{
  "model": "multi-label audio tagger",
  "dataset": "phrases spoken by 400 fixed synthetic voices",
  "train_examples": 39062,
  "n_mels": 80,
  "hop_length": 160,
  "input": "mfcc",
  "spec_augment": true,
  "win_length": 512,
  "arch": "crnn",
  "norm": "batchnorm",
  "hidden_act": "relu",
  "depths": [1, 1, 1, 1],
  "kernel_size": 3,
  "stem": "single",
  "widths": [192, 288, 432, 640],
  "rnn_width": 192,
  "rnn": "lstm",
  "bidirectional": true,
  "rnn_residual": true,
  "rnn_layers": 4,
  "num_labels": 60,
  "optimizer": "muon",
  "muon_scale": "match_rms_adamw",
  "learning_rate": 0.0018,
  "momentum": 0.9,
  "nesterov": true,
  "orthogonalizer": "newton_schulz_5",
  "adamw_lr_other_params": 0.0016,
  "max_grad_norm": 0.5,
  "max_steps": 9800,
  "batch_size": 128,
  "epochs": 32.1,
  "lr_schedule": "cosine",
  "final_lr_fraction": 0.01,
  "warmup_steps": 980,
  "weight_decay": 0.3,
  "adamw_weight_decay_other_params": 0.01
}
Rows from block 2 of a small multi-label audio tagger, named by matrix and row number. Each number is 128 + 32 x the weight over its row's rms, rounded and kept within 0 to 255. All counts start at 0. After the name is the row's rms in percent of the matrix's.
After each channel's rows are labels from the 100 clips, of 14976, where the channel reaches its highest value: "responds to" is what is common among them. Only what is clearly more common there than usual is listed. The data: phrases spoken by 400 fixed synthetic voices.
# conv: width-3 conv, stride 2 (model.blocks.2.conv.weight, 432x288x3, each kernel summed), inputs 0-143

conv.406 112 [109 146 106 170 109 118  62  99 141 137 208 100 165 106 181  79  86  48  83 101 149  93 132 128  65 126 131 141 135  74 118 155 129 102 133  87 189  85 118 125 136 169  81 123  91 117 161 141  92 154 149 164  97 155 149 161 142 112 123 153 124 131 174 123 126 131 138 108 108 182 147 110 102  96 131 130 131 112 156 101 152 127 123 165 112 137 150 141 156 137  64 112 150 117 149 115 153 117 119  81 142  93 115 170 163 147 100 138 129 147 138 129 147 155 155 137 144 117 124 148 136 171 142 155 171 137 123 113 113 100 115 184  86 140 122 162 149  93  73 157 113 150 117  13]
responds to: low voice; /ɛ/; fast speaker

conv.87 082 [129 156 150 136 159 159 147 128  82 189 123  88 114 181 111 102 154 141 106 125 121  46  79 217 150 107  91 130 149 159 116 112 117 138 119 151 149 118 148 138 116 166 156 139 141 106 171 157 100 147  74 119 139  92  82  84  43 155  80 132  11  95 162 134  88 159 138  83 116 189 177 137 113  86 125 157 107 124 121 187 110 127 118 121 162  99 148 153 125 100 155 112 139  79 100 148 146 145 107 119 143 143 225  98 149 117 123 141  59 137 166 159 127  83 162 126 170 127  84  97 123 138 112 173 119 135  93 104 113 187 117 146 111  64 110 161  85 110 139 142  96 117 144 194]
responds to: /k/; child-like voice

conv.257 092 [ 85 116 150 160 127 118  78  74 113 134 100 103  92  77 103  97 146  90 143 124  80 149 137 122 152  96  91 107 172 123 111  72  26 163 158 130 108 171 190 140 115  70 142 123 161  34 123 109 214 134 150 105 161 121 110 143 115  88  94  94 155 108 144 144 160 149  94 159 158 132 111 106  98 104 121 134 135 199 117 133  93 148  95 125 161  81 144 142  96 154 116  59 127 114 196 146 108 101 145 124 133 136 147 168 136 156 135 112  62 153  97  64 121 138 103 128 195  74  90 148  97 129 144 164 155 103 126  63 188  50 180 136  90 117 168 144 142 143  88 126 149  92 198 114]
responds to: /p/; mains hum

conv.258 110 [161 136 123 103 115 131 124 157 107 177 168 134 120 129 108 114  94 143  96 107  89 154  48 158  81 151 179 101  69  90 135 112 118 124 142 133 107 162 138  84 129 124 131 156 157 150 114  78 101  95 129 136  53 109 158 167  74 116  89 125 189 105 100 131  99 141 132 149 122  87 117 165 115  52 138  59  89 113 190  66 147 126 169 127 174  85  91 153 125 121 152 141  79 156 184 160 121 127 129  85 162 199  88 233  82  98 169 167 125 151 147  93 156 106  76 166 124 121  93 143 129 133 183 140 113 111 161  86  74  92 149 149 175 126  96  94  89  95 147 144  68 163 119 137]
responds to: low voice

conv.303 106 [101 118  84 108 172  72 136 134  88 134 169 144  97 133  60 126  68 119 129  44 127 177  75 123 109 120  71 141  74 146 118 107  96 145 118 114 125  97 127  97 135 112 161 157 184  90 117 124 172 127 113 108 104  99 176 106  88 141  94 161 133 121 103 115 122 140 109  85  90 106 157 117 131 156 113  90 109 101 148 135  95 134  90 132 124  93 122  99 144 103 129 131 184 108 125 116 105  69 169 164 123 105 129  90 157 121 143 139  86 121 101 175  68 107 174 104 135 138 134 131 123 125 100 113 156 113 169 128 104 129 108 131 124 144 143 120 162  62 173 112 170 117  93 150]
responds to: /w/; /ɑ/; text has "wants"

conv.65 096 [179 110 109  96 109 113  95 121 129 126  83 158 187 123 105  85 159 111 151 113 101  81 142 122  54 131 198 119  77 159 102 157 123 157 123 152 147  92  74 166  95 112 113 114 152 158 105  74 147  94 153  88 190 105  75 150 171 131 160 109 135 168  68 123 104 158 142 130 165 163 126 155 102  98 126 147 141  85 131 100 162 146 122 159  99  72 173 141  78 190 116 184 125 123 200 119 138 129  75 112 125 120  84 228 127  65 101 178 162 147 141 150  91 109 110 108  90 139 126 123 148  81 127 128 151 134 151 142 164 120 111  65 149 130  55  39 123 152 138 155  87 147  93 119]
responds to: high voice; /aʊ/

conv.282 066 [101 102 122  82 102 108 154  62 140  98  79 118  65 174 181 145 128 136 154 172 129 117 129 129 161 126  85 159 123 116 117 129  97 104 129  81 174  86 156 133 195  86 115 118 168 177 134 172  57  89 115  64 161 148 108 187 148  60 131 113 153 143 170 109  46 132 149  55 124  98  93 156 107 111 136 140 134 138  82 160  99 140 114 113 129 149 158 145 112  82 136 125 211  85 126 122  89  62 121 196  92  92 101 143 146 186 172 134 111 108 117 134 130 137 116 161 153  94 112  48  85 153 117 109 136  96 140 152 129 115 153 155 166 155  80 190 136 178 119  99 116 166 136 128]
responds to: /g/; child-like voice; mains hum

conv.251 091 [155 126 162 112 120  93 154 152  98 135 197 115  70  56  79 127 131 137  80 119 110  21 138 150  96 125 134 135 120  99 173 162 102  82 184 147 120 145  97  63 174 129  77 136 177 107 100 184 160 143 137 107 100 104 110 122 150 133 138  72  86 109 127 105 144  84  98 128 117 107 172 143 154 151 126 140 148 165 178 101  98  33 159  85 132  87 204  97 138 143  42 109 106  90  97 117  76 174 172 156  83 160  78 125  99  87 179 168 134  49 202 140 110 118 147 100 119 110 139 106 124 110  76 118  77 120 119 173 131 119 157 150 158 126 175 115 129 165 120 114 145 101 119 131]
responds to: /g/

conv.401 102 [ 80  84 105 125 152 154 136 151 108 176 211 122 114 118 115 182 142 119 143  83 156  90 136  90 155 116 119 106 130  99 149 191 174 183 140 119  86 112 120 103 132 148 162 144  96  98 160 133  98 140  96  97 106 154  98 168 135 128 184  76 135 148 147 133 107 146 113 119 117  94 132 117 134 145 124 109 103  83  95  93  81 166 154  70 161  99 162  92 110 170 122 124 103  55  96 142 138 118 137 129 111 121 106 128 140 139 160 202  98 153 144 130 126 121 110 112 113 176 175 125 131 130 132 132 115 167 139 119 124 187 167 180 118 137  98 165 139 106 115  96 197 110 133 132]
responds to: high voice; /ɔ/; thin (high-pass)

conv.328 096 [160 120 168 137  92 125 131 143 151  85  95  82 108  87  99 158 131 141 120 132 110 181 230 137 120 120 132 115  84 161  81 109  97 181 157 152 100 145  80 129 118 108 144 183 136 109  94 111 113 124  81 118 136  80 140  95  92 182 127 157  87  96 116 154 133  99  92 127 130  97 143 172 116 189 113 140 142 164 134  77 125 114 206 132  89 182 129 189 142  79 130 143 182 123 129  77 124 129  78 137 127 172 123 128 203 108 145 150 154 146 125  94 127 180 137 164 136 125  89 121 100 111  98 122  98 143 163  99  99 107  77 158 163  78  92  96 117 150 153  95 167  64 127 100]
responds to: /h/

conv.59 117 [ 94 129 150 143 136 142  87 117  99 151 156  97 117 198 119 156  67 141 132 233 111  96 108 128  95 101  94 153 105 135 129 111 100 139 100 180 166 128  95 111 128 139 104  80 116 105 115 154 123 166 210 143 125 133 103 145 120 113 109 113 168 150 155  86 161 181  94  96  98 137  92 133 141 209 121  98  84  83 120 125 117  83 134 134 142 118 115 113 159  97 115 172  88 168 124 119 130 141 152 141  93  83  97 151 122  95  99 152 152 158 134 149 149 159 109 111 130 105 166 178 139  92 146  96 137  31 177  88 140  85 150 192 141 135 123 102 142 135 123  91 128  88 169  50]
responds to: low voice

conv.254 097 [169 181  79 110 140 142 172  85 109  80 138 201  90 161 190 134 103 122 125 129 107 178  82 168 119 134  62 109 121 141 109 197  95 114 134 113 171 152 116 145 114 134 133 120 158 102 135 144 114 134 129  95 150 132 198  58  89 124 180  43 201 118 145 144 131 170 152 160 122  92 134 108 145 135  90  60  92 129 149 142  94 144 173 130 173 111 115 122 158 161 152 152 146  75 117 132 154 110 133 152  90 159  83 135 112 177 100 184  98 142 127 103 106 116 148 123 148 163 113 151 125 125  75  83  86 145 118  90 119  71 164 126  97 145 120 192 110 111 128 114 110 143 162 208]
responds to: high voice; /j/; text has "beyond"

conv.118 097 [152 171 130 206 111 165 152 148 100 106 136 120 134  98 125  84 142  72  93 151 105 152 110 224 160 105 142  63 163 119  77 131 108 102 168 174 180 173  93 112 136 199 187 204 145 169 149 126 103 152 113 111 154  59 143  78 188 137 146 150 141 117 137 131 139 166 180  79 106 140 130 138 144 153 130  46 145  88 189 136 145 158 150 153 121 119 123 138 133 161 183 143 101 120 107  69 132 191 152 118  95 114 138 145 121 168 205 116 131 183 169 110 134 150 131 134  97 135 158 221 150 110 128  70  96 158 100 182 133 120 132 111 168 108  91  76 111 140 172 142 126  93 160 156]
responds to: child-like voice; thin (high-pass); /z/

conv.22 097 [ 79 126 133 110 115 182 127 128 114  93 147 123 120 177 214 179 157  96 142 151 165 134 123 170 123 103 113 182 167 124 166 118 125 142 134 135 160 103 121 138 143  86 124 137  82 128 112 161 126 120  83 104  96 200 109 137 182  96  88 131 127 135  65 149 148 108 140 156 175 185 172 182 143 108  90 105 185 133 132 148 112 156 105  98  86 125 171 165 139  81 111 115 113 140  99 125  95 173 139 123 140 168  99  86  91 121 148 114 126  78 147 165 157 171 133 127 169 129  71 108  74 133 179 188 161  72  95  86 110 125  99 133 106 119 175 159 138  93 105 209 118 156  83 130]
responds to: /p/; thin (high-pass)

conv.219 088 [122 125 152  98 160  96 158 116 142 127 115 171 128 105 149 102 149  89 141 146 128 127 125 138 169 131 138 149 113  99 104 119 134 154 105 183 126 132  97  92 116 134  97 134 178 151 163 119 147 144 108 110 189 161 114 141  13 154  98 145 111 132 133 102 109 151  85 119  87 132 144 165 138 102 120 140  91 109 118 132 126  58 140  99  59  93 124 137  89 138 103 103 149 169 112 111 127 156 103 174 188 125 116  83 132 116 154 139 102 142  79 148  61  86  77 139 162  92 169 150 135 130 108 106 168  68 104 111 141 141 106  83 149 141  78 129 108 119 152 128  78 151 163 160]
responds to: /w/; child-like voice; muffled (low-pass)

conv.127 092 [158 132 121 181 148 109 134 152 168 124 162 128 129 129  97 116  91 115 159  90  96 109 123  98 100 173 104 109 109  98 161 142 201 122 200 125 117 130  88 123 171  91 137  84 149 158 142 172 145  70  88 151  88 153 142 147 140 131 110 101  80 108 155 131 153 101 127 101 131 121  88 155 171  60 100 167  93 162 179 133  86 113  70 115 141 142 122 112 145 150 114 143  65 182 143  68 134 126 158 137 123 138 100 156 102  83  72 132 109  92 161 139 117 131 167 103   0  75  90 156 128 156 105 148 137 165 151 139 162 118 128 150 148 123 177  92  69  95 188 142  66 101 139 122]
responds to: mains hum; clipping

conv.176 100 [ 47 122 110 146  77  73 147 191  81 146 114 174  83  86 112 120 154 149 127 127  81 150 104 112  57 132 182 130 123 115 211  66  93 109 127  95  77 135 137 177  95  94 135  82 112 137  72 124 196 171  93 112 174 150 114 163  87 116 105 123 126 141 112 110 138 123 107 134 118 116 139 117 142 114  78 157 147  87 168 113 120  69 155 121  72 120 166 100  69 188 133 110 142 133 155 103 166  99 134 155 132 138  56  98 100 134 160 140  86 251 104 119 147  96 104  98 126 163 152 134 114 101 137 137 159 165 130 132  57 188 117 101 126 127 168  99 207 206  95 133  78 165 131 114]
responds to: /w/; high voice

conv.90 090 [ 95 123 155 148 149 152 121 126  92 132  88 104 110 156 172 132 111  74 151 136 120 100 184 100  96 144  56 115  98  92 119  88 100 126 133 174 102 134 195  96 112  98 159 127  92 157 129 158  73 109 170 158  71 142 169 135 119 137 126 171 165 131 213  91 141 141 132 132 138 124 111 163 166 170  73 155 195 143 127  79 124 101 107 141 122 154 126  83  78 187  95 116  97 149  99 113 115 149 105 157 141 175 114 107 124 166 184 126 173 128  62  87 110 122 124 106 127  81 150  88  76 187  95 124 142 146 144 171 145 149  78  54 136 148 112 109 141 136 103 103 157 108 142 152]
responds to: /k/; /æ/

conv.19 093 [180 108  84 189 158 142 149 174  95 122  63 200 177  83  96 103 108 141 145  77  93  84  91 145 119 102 153 146 139 104 145  93 151 179 170 139  77 118 110 130 155 108  88  76 152 106  91 118  76 105 101 101 106 149  93 157  78 107 129  97 168 141  90 161 160 110  86  73 155  93 131 107 181  95 114 115 102 190 110  80 171 114 164 144 101 110 152 101 153  98 130  71 138 135 146 152 154 112 185 101 178 116 113 109  85 118  85 181 122 119  77  77 171  91 167 152 201 161 130 119  81 113 111 108  79 124 140 109 132  94 105 106  79  66 107  86 127 143 111 138 132 131 116  68]
responds to: /z/; /u/; /j/

conv.262 095 [150 114  97 126  75 162 167 123 139 149 129 134  94 142 147 131 106 113 185 142 154 122 163  87 186 122 103  86 165 200  77 138 240  98 149 151 146 127 150 133 117 163 186  86 183 133 105 141 106 112 109 118 152 175 111  86  74 144 151 169 133 118 137 124 115 138 180 104 142 152 111  54 185 123 169 179 173  76 101 142 150 121 163 139  39 137 128 167 117 149 131 128  95 107 110 132 136 163 164 175  90 161 194 115  69 150  98 105 135 182 134 165 138 152 119  26 108 147 112 142 192 118  93 164 187 143 132  76 125  87 113 160 134 139  91 103  73 103  97 123 107 127 165 109]
responds to: /s/

conv.71 129 [ 65 140  80 102 129 114  82  82 143 103 151 137 125 155 123 102  69 187 136 157 111 111 132 170 138  99 149  93 126 186 149 121 113 179  99 200 111 154  93 103 120 142 169  93 130 103 128 110 120 100 173 136 160 134  89 110 123 126  58 117 144 109 159 142 143 132 142 155 151  91 146 151 156 255  73 142  98 114 130 135 147 123 125 125  99 174 128 157 164 160 140 182  48 133 113  96 156 179  95 147  93  36 133 139 110 137  71 163 112 161 105 176 122 123 154 160 156 148 159 145 130 127 177 126 182 119 180 171 140  91 142 125 176 113 134 140  87 163 135 168 161  81 155  72]
responds to: low voice; /ɑ/

conv.377 097 [102 176 141 139  73 110  51 189 147  92 114 147 105 142 148 126 146 146 103 123  98 109 140  83 120 101  59 150 166 157 170 127 122 115 170 138  41  46  99 164 127 136 163 182 161 183 110 131 131 111  73 129 119 140 188 152 107  63 146  99 112 104  93  99  99 148 130 102 156 112  97 125 148 208 119  99 166  68 115 114 128 134 106 138 147 107 154  98 106 135 147 120 149  92 123 131  83 219 133 120 176 106 182 129 124  64 176 104 171 110 143 134 200 136 168 154 181 158 141 119 156 114 104 128 119 127 191 160 149 120 151 146 119 131 123  93 120 105 112  71 120 144 129 140]
responds to: child-like voice; /ɪ/; thin (high-pass)

conv.205 105 [ 93 113 182 153 167 154 113 171 159 145 158 141 125 144 127  77  79 114 118 103 157  85 146 114  84 132  80 107 144 118 102 120  87 106 104 137 112 132 150 106 116 148 149 145 145 122 152 200  70 157 130 185 101 123 133 138 183 149 107  76 137 161 179  73  88 143 147 124 143 118 122 149 202 183 183 153 132 126 162 137 119 138 118 170  90 154 121 204 122 140 116 138 149 139 132  81 144 154 147 172  96  89 123 130 118 149 101 146 134 131 131 148 115 173 113 174 144 162  96 115 160 150 149  93 131 109  90 167 155 138 127 173 120 154 120  72 126 134 214  82 143  52 135 139]
responds to: /k/; text has "call"

conv.196 087 [104 149 173  61  47 185 149 112 118 134 139  98  30  92 166 192 139 110 123 153 109 160 116 154 141 185 143 119 135 122 175 138 129 174 132 164 218 154 140  97 123  99 126 136 110  85 187 104  98 127 104 119 131 117 126 138 182 144 136 134 156 140 165  83  85  90 113 110 128 112 156 152  97 140 128 111 134 117 164 127  94 120 139  91  89 142 145 172 120 145 142 130 131 139 128 135 101 105  68 111 145 143 107 122  92 167 111 123 101 137 140 101 140  80 110 114 154 104 143 125 100 138 147 106 115  67 159 125 141 147 124  98 134 129 161 143  94 115 134 188 106  93 128 118]
responds to: /p/; child-like voice; /ʌ/

conv.38 101 [140 132  83 150 129 160 163 145 105  83 217  92 134 152 121 138 173 101 110 209 191 165  85 104 158 142 151 128 146 110 111 140 163 109 158 130 120 192 141 163 107  68 114 109 110 103 106 105 106 114 153  84 126 109  86 145 167 154 124 171 138  94 144 181 160 121 134 138 143 136 165 115  74 131 145 116 130 158 112 106 128 115 105 106 208  96 150 107  45 150 107 151 102 152  74  62 180  80 118 157 119 120 111  51  99 135 121  82  99 156 121 135 141 111  79 119 158 150 132 155 130 124 129 129 149 205 163  86 153 128  74 142  97 138 123 133 131 133 150 138 149 142 110  97]
responds to: /p/; /ʊ/; /ʃ/; voice: child-like voice

conv.198 100 [ 88 115 104 142 124 118 146  98 145 197  51 124 107 138 156 146 106 112 107 143 121 128 133 154  51 128  99 137 195 104 116 106 156 151  91  93 183 133 115  86  85 155  75 149  91 132  93 185 128 111 175 158 151 129 131 131 202 119  86 136 118 135 149  92  87 124  99  93 135 103  94 156 103 128 156 137  46  94 115 122 141 127 150  93 134 119 119 130 169 131  75 124 123 123 114 148 100  84 120  69 122 104  96 177 128 149  51 122 169 130 172 125 113 129  91 136 130  97 136 139 154 134  47 151 158 144 106  76  62 150 111 140 147 164  59 201 152 123 144 109 106 111 128 122]
responds to: /s/; /ə/; high voice; text has "forest"

conv.278 110 [155 158 206 102 136 133 140  99 199 162  74 171 114 131 123  86 131  89 120 107 135  80 112 115  93  91 113 132 124  88 124 131 136 166 105 109 136 142 159 132  90 151 129 182 133  98 115 129 160 107 145 125  87 153 159 164 167  62 118 135 184 144  86 166 105 135 167 153 143 129 130 169 105 114 142  67 116 123 135 125  94 145  92 109 155 138 129  85 133 102 143 131  98  75 175 113 125 138  97 149  93 127  71 104 149 129 157 139 128 139 111 191  98 110 102 121 173 150 140 121 134 173 148 125 169 102 188  96 122  81 140  83 155 129 105  60 189 144  95 105 114  74 121 139]
responds to: low voice; /aʊ/; clipping

conv.372 107 [ 87  71 164 128 109 121 146 158 139 192 160 121 116  85 122  86 105  75 106  89 144 156 102 193 107 146 136  73 114 146 103  63 160 135  82 133 125 137 150 174 200 115 165 200 152 135 151 182  62 103 189  89 139 151 154  96 138 129  96 131 133 132 146 151 153 126 160 104 134 146  82 148  78 136 133 112  99 119 176 109 140 156 117  95 113 141  59 106 113 140  88 116 119 163  96 158 141 174  96  91  90 125 132 117 154 163 132 110  93 133 142  98 111 142 157 118 101  92 154 126 143 185 145 110 142 151 101 136 177 114 118 118  87 136 138 147 124 107 198 197 205  77 115 130]
responds to: mains hum

conv.67 084 [140 169 132  88 120 143  83 165 143 197 106 124 143 121 138 147 141 137 105 167 195 137 122 141 128 113  80 134 134  74  81 146 159 175 116 104 132 116 168 139 141 187 105 138 159 131  82  76 113 108 150  67 109 133  94 120 212 122  93 119  27 145 160  71 168 101 196 107 119 109 157 146 150 127 155 111  87 162 191 167 186  77  73 125 106 100 136 136  79 127  79 165 159 124  96 125 141 119 144 165  94 182 177  25  67 112  88 109 147 109 112  96  53 105  77 137 103 178 149 118 136 181 133  97 114 120 106 114 168  84 134 146 140 164 117  95 150 121 208 182 116 140 106  86]
responds to: /z/; /ɪ/; child-like voice

conv.289 104 [114 120  90 173 153 196 163 154 134 125 132 137 134 161 112 177 146 162 155 123 207 145 122  85 103 123  58 149 126 133  88 163 195 127  93 117 111  92 139 166 126 143 153 150  98 135  37 110 140 119 128 111 113 141 133 137 130 118 166 104  30 125 118  54 132 104 148  92 155 137 133 100 136 139 108 133 126  71 112 140 130 180 121 140  93  78 116 115 154 111 118 130 148 132 180 133  87 150 158 179 121 141 155 136 119 153 120 145 132  62 131 139 117 186 133  30 137 219  98 121 135 158  84 173 106 129 168 116 123 170  87  78 123 113  92 122 139 130 143 160 148 146 110 134]
responds to: /ɝ/; child-like voice; /z/; /ð/

conv.77 074 [ 81  95 116 101 156 124 111  78 117  31 148 150  77 145 151 172  89 105 160  91  97  85  78 163 105 121  67 137 140 120 144  91 173 130 179 138 157 115 108 194 179 111 163 151 123 111 117  94 137 133 104 139  47 106 127 122 152 135 111 108 149  96 131 166 108  91  72  94 146 140  80 133 170 143 120 138 145 105 130 137 161  95 143 108  99 172 157 172 105  62 106 157 128 152  70  91  99  89  98 144 126 112 196 176 120  70 116 128 143 131  98 100  80 156 156 139 108 112 141  68 156 135  67 119  97 108 113 150 127 114  29 153  96 212 136  64 131 205 130 126 156 130 138 160]
responds to: /k/; /g/

conv.359 122 [163 129 141 113 158  89  99 118 149 183 122 106 114 146 118 151  58 175 155 145 113 186 129 145 176 112  79  65 133 133 165 190 152 143 111 165 132  95 114 165 103  75  87 129 170 147 110 119 123 141 175 135 106 155 143 164 126  74 125 113 157 101 144 113 113 188 162 149 143 155  95 128 124 190 139 125 148  95 140  72 130 115  59  88 149  87  96 143 111 156 171 143  53  93  67 170  74 139  90 130 121  96 151 116  63 117  98 138 112  89 151 163 133 164 148  77 138 121 139 141  95  87 157 112 157 128 106 186 137  77 157  51 159 125 127  43  84 135  90 125 126 130 140 138]
responds to: low voice; /eɪ/

conv.123 109 [ 74  88  70  71 197 108 158 117 160 134  82 147 146 124 108 159 137 146 157 125 139 155 136 178  99  88 180 100 179 110 161 113 105 187 137  77  98 129 113 114 155 140  59 138 124 113 136 142 112 139 132  91 128 100 171 163 138  99 122  75 151 158 118  99 102 104 176 141 128  88  94 142 126 140 133 193  63 166  91 112 138 111 134 133 127 114 135  81 140 160 137 136 112 106 117 175 106 131 119 162 107 103  81 168 192 140 164 100 110 120 165 159  74 127  93 128 179 163 162  79 150 139 153 152 147 114 197 116 159 120  72  50  87  95 154 105 112 153  90 154 163  98 180  83]
responds to: /g/

conv.308 090 [ 75  70 144  78 122 214  94 155 117 118 129 163 172 133 124  99 135 149 135 100 101 138 134 127 111  87 101 175 168 168 147 139 110 129 192  70 130 118 117 117 172 159 182  71 109 102 135 209 164 121  92 171  60 174 138 106 136 150 159 167  86 158 135 132 142 158 118 139 165 103 149  95  85 115 120 166 159 132  68 155 204 177  81  83 130 119 140  76 119 148 100 144  85 116 137 103  85 108 133 135  96  83 142  58 148 112 157 141 132 116 147 158 199  92 120  95 124 170 126 121 141  84 137 136 150 114 116 115 104 138  85 132 117 136 106 118 131 149 148 148 142 123 182 142]
responds to: mains hum; /z/; clipping

conv.295 124 [167 161 113 159 124 118 122 151 126 157 255 113 170 142 157 105  71 117 118 146 141 133 126 119 185 107 125 131 161  53 128 163  95 123 100 132 151  97 141 124 132 173 104 165 128 120 120 105 112 140 134 113 104 131 127 114 133 103 136 197 191 125 157 103 197 116 150 108 160 122 126 108 161 139  87 126  53  99 145 161  73 114 121 131 185 144 111 149 143 128 158 131  43 143 105 137 159 129 198 116 111 125 117 148 121 101 137 153 125 156 108 157 106 194 124 138 116  93  96 112 102 132 164 144 134 135 115 134  89 115 132 137 104 136 199  92 113 108 178 112 144 137 158   0]
responds to: low voice; fast speaker

conv.135 100 [129 169 163 163 180 154 149 174  91 131 148 169 138 110 120  98 155 139 116 113  63 101 126  85 106 187 118 112 109 139 157 175 107 134 105 167 129  61 124 138 128 178 149 157 113 101  96 171 111 111 174 114 153 162 175  64 178 157  80  80 168  83 150  50 123 118 167 128 137 133 135 155 118 144 127 222 177 153 102 193 166 113 110 132 107 145 101 204 134 158 153 143 117 207 111 137 151 188 150 202  87 132 123 106 112 114 152 126 152  94 147 153  75 139  92 151 111 173 166 123 149  71 122 160 163 114  80 154 143 137 137 115 103  94 122 162 144 158 111 126  90 127  86  80]
responds to: /w/

conv.24 094 [ 99 120 136 111  94  87 143 133 125 144 132 148  50 109 129 105  84 106 125 118  97 117 137 166 212 103  70 122 148 167  86  76 146 104 104 116  86 152  63 165  84 137  89 144 120 101 120 183 128  65 135 128  95 131 105 147 167 173  94 127 187 115 150  89  91  60 131 124 137 139 143 127 143 144 120 158 125 115 129 118 125 129 152 128  62 156 150 132 120  63 167 198 149 136  86 127 119 117 120 106 134 118 112 114 143 103 163 139  76  56 140  67 103 105 113 141  84  91 127  35 137 147 140 131 121 120  74 163 131 164 172 139 111 165 126 139  97 156 163 134 145 116  96 124]
responds to: /k/; mains hum

conv.298 091 [152 101  99  98 109 184  64  99 142  89 104 152 187 143 126 122 151 135 122 100 121 179 108  80 113  89 120  91 126 143 130 118 118 127 107  59  95 146 121  87  61 132 103  69 172 127 140  69 134 139 116 123 103 168 170 132  98 162 131 155 155 151  94 123 143 133 126 125  59  97  54 117 113 103 116 113  83  26 103  73  92  23 113 156  44 155  84 102 149 121 114  76 115  90  88  56 111 111 148 113 107 167 174 113 101 136 144  98 111  99 115  58 125  97 128 148 116 110  57  59  89 113 168 128  93  63 133 116 110  94  87 124 163 162 165 118 154 121 140 154 172 137 156 118]
responds to: /ɝ/; /tʃ/

conv.3 123 [135 135 104 112  45 148 127 145 141 120 137 116 167 170 154 128 204 171  91   5 133 126 142 109 116 128 154 169 155 207 116 103  85 127 107 107 117 133  99 134 125 156  32  66 117  82  88 126 146  94 133 177  92 120 132 168 172  74 202 164 102 143 162 103 137 117 162 102 106 112 119 146 106  89 183 154 181 208 107 148 194 131  85 124 105 127 113 106 114 124 100  62  89 140 120 107 132 172 122 236 133 108 126 143 115 118 137 169 126 154 161 131  78 147  99 124 138 120 143 135 134 118  89 109 129 112 107  92 147 141 109 108  78 163 150 123 135 122 158 162 138 125 117 149]
responds to: high voice; breathy voice

conv.57 113 [121 134 157 133 165 115 181 121 122  78 115 105  96 132 130  45 105  88 100  66 156  76  86 149 141 140 145  88  97 155 178  88  96 111 184 123 129 112 160 108 102  73 114 136  81 198 145 125  97 133 173  91 105 123 128 162  81 112 125 116  83  72 116 122  90 108 176 129 146  53 138 118 119 153 114 128 146 170 112  74  41 116 146 106 102 111 148 127  76 111 119 125 141 117 100 153 142 139 143 154 144 156  73 202 138 111 104 111 123 151 114 137 121 134 157 159  75 114 125 139  59 111 108 146  96 116  98 108 143 143 112 127  92  76 122 119 168 156  95  96  80  71 125  95]
responds to: /s/; mains hum

conv.256 090 [109  55 131 125 123 118 104 133 118 138 164 109 137  77 118  99 166 125 155 161  93 135  51 125 206 115 104  84 105 136  65 133 117  76 118  72 123 116  89 103 184 126 160  75 129  80 100 138 117 101 165  89 182 157 111 155 118 105 148  98 130 143  97 145 105  80 168 152 119 123 129 110 140 140  80 191 125  48 110 183 117 147  86 186 102 173 144 121 135 159 158 126 120 113 161  37 138 128 110  93 135 114 200 167 144 118  90 211 151 138  71 147 128 103  89  64 144 117 114 129 184 153 124 106  83 126 126 133 170 111 128 121 101 137 175  97 198 103 149 130  87 155 127 113]
responds to: /z/

conv.270 116 [134 150 108 134 111 123 112  84 148  83  80  82  87 127  94 144 122 123  95 161 134 202 174 110 132 102 159 129 173  80 195 137 132 111  94 184 136 111 133 122  95 134 145 124 101 140  97 138 106 108 107 139  89 192 111 178 109  97  83 106  80  83 149 128  56 119 135 130  93 135 120  93 165  95  97 178 140 191 110 175  96 136  96  86 105  81  76 103 115 137 122 110 133 155 173 195 104 121 150  92 158 177 108  88  77 119 151 167 128 113 113 157 100 130 116  85 151 173 109  99 133 112 139 130 148 130 138 174 145 128 111 148 134 157 108 103 141 193 119 130 126 187 107  58]
responds to: mains hum; clipping